python train.py --input="log_mel" --win_length=400 --mlp_ratio=4 --layers=8 --optimizer="muon" --orthogonalizer="newton_schulz_5" --epochs=115.0
Rows from block 5 of a small audio frame classifier, named by matrix and row number. Rows with one number belong to one neuron. Each number is 128 + 24 x the weight over its row's rms, rounded and kept within 0 to 255. All counts start at 0. Numbers have three digits each. After the name is the row's rms in percent of the matrix's.
Before each neuron's rows are labels from the 100 clips, of 14848, where the neuron reaches its highest value: "peak on" is the class under the peak; "top examples" is what is common among them. Only what is clearly more common there than usual is listed. The data: short made-up English sentences, spoken by a formant synthesiser in many voices.
# fc1: MLP up (model.blocks.5.mlp.fc1.weight, 1280x320), inputs 108-161
# fc2: MLP down (model.blocks.5.mlp.fc2.weight, 320x1280, transposed), outputs 108-161

peak on: /ɛ/; /eɪ/
top examples: /ɝ/; /l/; "letter"; "later"
fc1.493 108:169119131140128131133166140122156135091107137126133102098086099124105080106119115145119151131137118099124129170157129130163101163115147080122126155143149135130119
fc2.493 106:175100140114107125158100094121137144123120114107119117150147146142157150090122131130091144145144146171109094142100126093136164149122146178143133138142143136143164

peak on: /z/; /f/
top examples: /ɛ/; "very"
fc1.370 097:127107168114159132122078179093124132155122129165185128107166122148146107109149047142108120161127128120106076155100121087148130148104113106140119144142129099156142
fc2.370 106:106108146166131114128198121064149140153156138146101136128097111107127095164116096127168126161125164074076125132137162107182093117110141139164168122152142116182125

peak on: /z/
top examples: /z/; "his"
fc1.453 081:126067129123117135110133132118163120158136121099134090149105097109187116140127105093116187126145155125158129118121123120160130159140115136156085134152132114132087
fc2.453 085:176109140100166125144137161127101138118157125084136087125110173120105133179101092157143132103114100209082118145113133112179156140147130148097136154119115095088086

peak on: /ɛ/
top examples: /w/; "where"; sentence kind: question; reverberation
fc1.367 114:115102136131157144141149107144112122151143138133147132136120152149122109129104138127153099094107130101146125154141116144127061124092143105131150135120095129125173
fc2.367 119:120124167172101159088139141119123113100099135085153152079113120101149182165117110089194106129165148155154120136145143147079118147160168132096139102135099126096117

peak on: /oʊ/; /ʊ/
top examples: /d/; /h/; /oʊ/; "who"
fc1.83 093:131138142168127109070123112142142178121131129146128117121087100162106160076126131179132104123076122119151125105113134100135110109131126120112108116120168136157142
fc2.83 103:108113120178127142120118137109148121079114150144137129126143142119120093119096142168153129136126156159135149163083108128134099143131135114084135124101177113172119

peak on: /z/
top examples: /z/; "his"
fc1.562 093:118097145086141094130136138139090136157102168128110116182123125127135149140125137175099133131123121166117118115123101132130176166135108164121141126124127139130136
fc2.562 091:137136110108141124137119127126149141154090129142130106166170152143188142128167122162137128114142144102132087149116106129130131135103111113147166132117117114133082

peak on: /z/
top examples: /eɪ/; sentence kind: request; "please"; "take"
fc1.469 093:117106112118130148117100147152153113109104155185121111134140169096158107097107143106116142149109178157122154121155129148119117086135095104130118136131156138120160
fc2.469 092:114123126117132117130158128125159119103116145075074166114126146151108112146134152112172157156094153123114161114080102140077130082132131096118153186138122176083166

peak on: /oʊ/; /ɝ/
top examples: /oʊ/; /j/; "yellow"
fc1.758 094:144115141115073091198100132116161148139111088140092110126166133114097160089145126082161141134176140126093168140129103100138140147158141145121127165092096139109107
fc2.758 095:138126138081205089126134135154112074176131101137186106110111108129132125163152123142136146111124105134123159091102144148101119161137116089121141153125150102115132

peak on: /z/
top examples: reverberation; sentence kind: question; "where"; "was"
fc1.639 117:137136145091164143111137083181120138123129174153124134169110191102077158090130119158129102113148116119102122115107125108113119154115097133145085103103141176119167
fc2.639 124:141126116143095118085134110115186112154116124150130133172146094104129110123142112180120076118155130107153145117151149115104115116068120083125161114110144123146114

peak on: /ɹ/
top examples: /b/; /ŋ/; "me"; "bring"
fc1.665 096:130099145162141148151152114093136162139094099132161124108118128110100127108137165115186157129152169053144103078148101148156108144106080102130127151144144139144129
fc2.665 096:125137128122123142133168135140137197075115153110114166117118100155160098112161128129142160113137135109091130122126144132093137128113152133168155128148147106102138

peak on: /z/; /ɪ/
top examples: /h/; /z/; "his"
fc1.480 105:110096114117152049097170138125120137161118116117150118119094073124152128107136122151139154133095108152128153128068116108130127114146121113103089173103115105080112
fc2.480 105:135181087128114135113120131079168135145161137139158128149162105160076126150111151149126129150066158105089123139139143116119118134156093183091161125115135125147098

peak on: /z/
top examples: /ɝ/; "under"
fc1.745 092:105145114130116161176120117112162152129120171175132134125111137104127115134113146136121105122150110093086142161153120096157113128116114132114124150117141071149128
fc2.745 095:169128081121116154106136137138148135164134128155112124145122132115116115158123149113128150104114125074137140142137125085094066131137097127146112115116127116118114

peak on: /oʊ/
top examples: /d/; reverberation; "made"; "window"
fc1.69 093:148110127128142109108132115143126158160108135132131106125110145065117119124095157118101144101145132153135135138093126101122123176113149115123102167132110142106117
fc2.69 097:129112144131130156092167100155149107168140111160111122135126168134131143111123126149185162111160140176149095167112113147100145124108164136104149165137150154134115

peak on: /ɛ/
top examples: /g/; "again"
fc1.34 101:101103132138125155092111121107131132149136148152119130146123139101109148174124176140139105111159106139092142112173090119122097155171097094128125147146112119091141
fc2.34 094:139144139124097128187132111185130172113136131150127134111117149088116160146111143129126147157136138168164116130115127138135150150114148113150086120086130130139119

peak on: /ɹ/; /i/
top examples: /ɝ/; /b/; /ʌ/; "brother"
fc1.317 104:139136181152158108123159187151071142116163143116160128132126141108146149137106175127108120145152129116077118110091114089169139147100193141103133134132106147158155
fc2.317 093:111082134092129138119121144139114195122145162160152199111111143136135121151163111103144086121130075124115130121114102100126176152126177146152135180112131093173150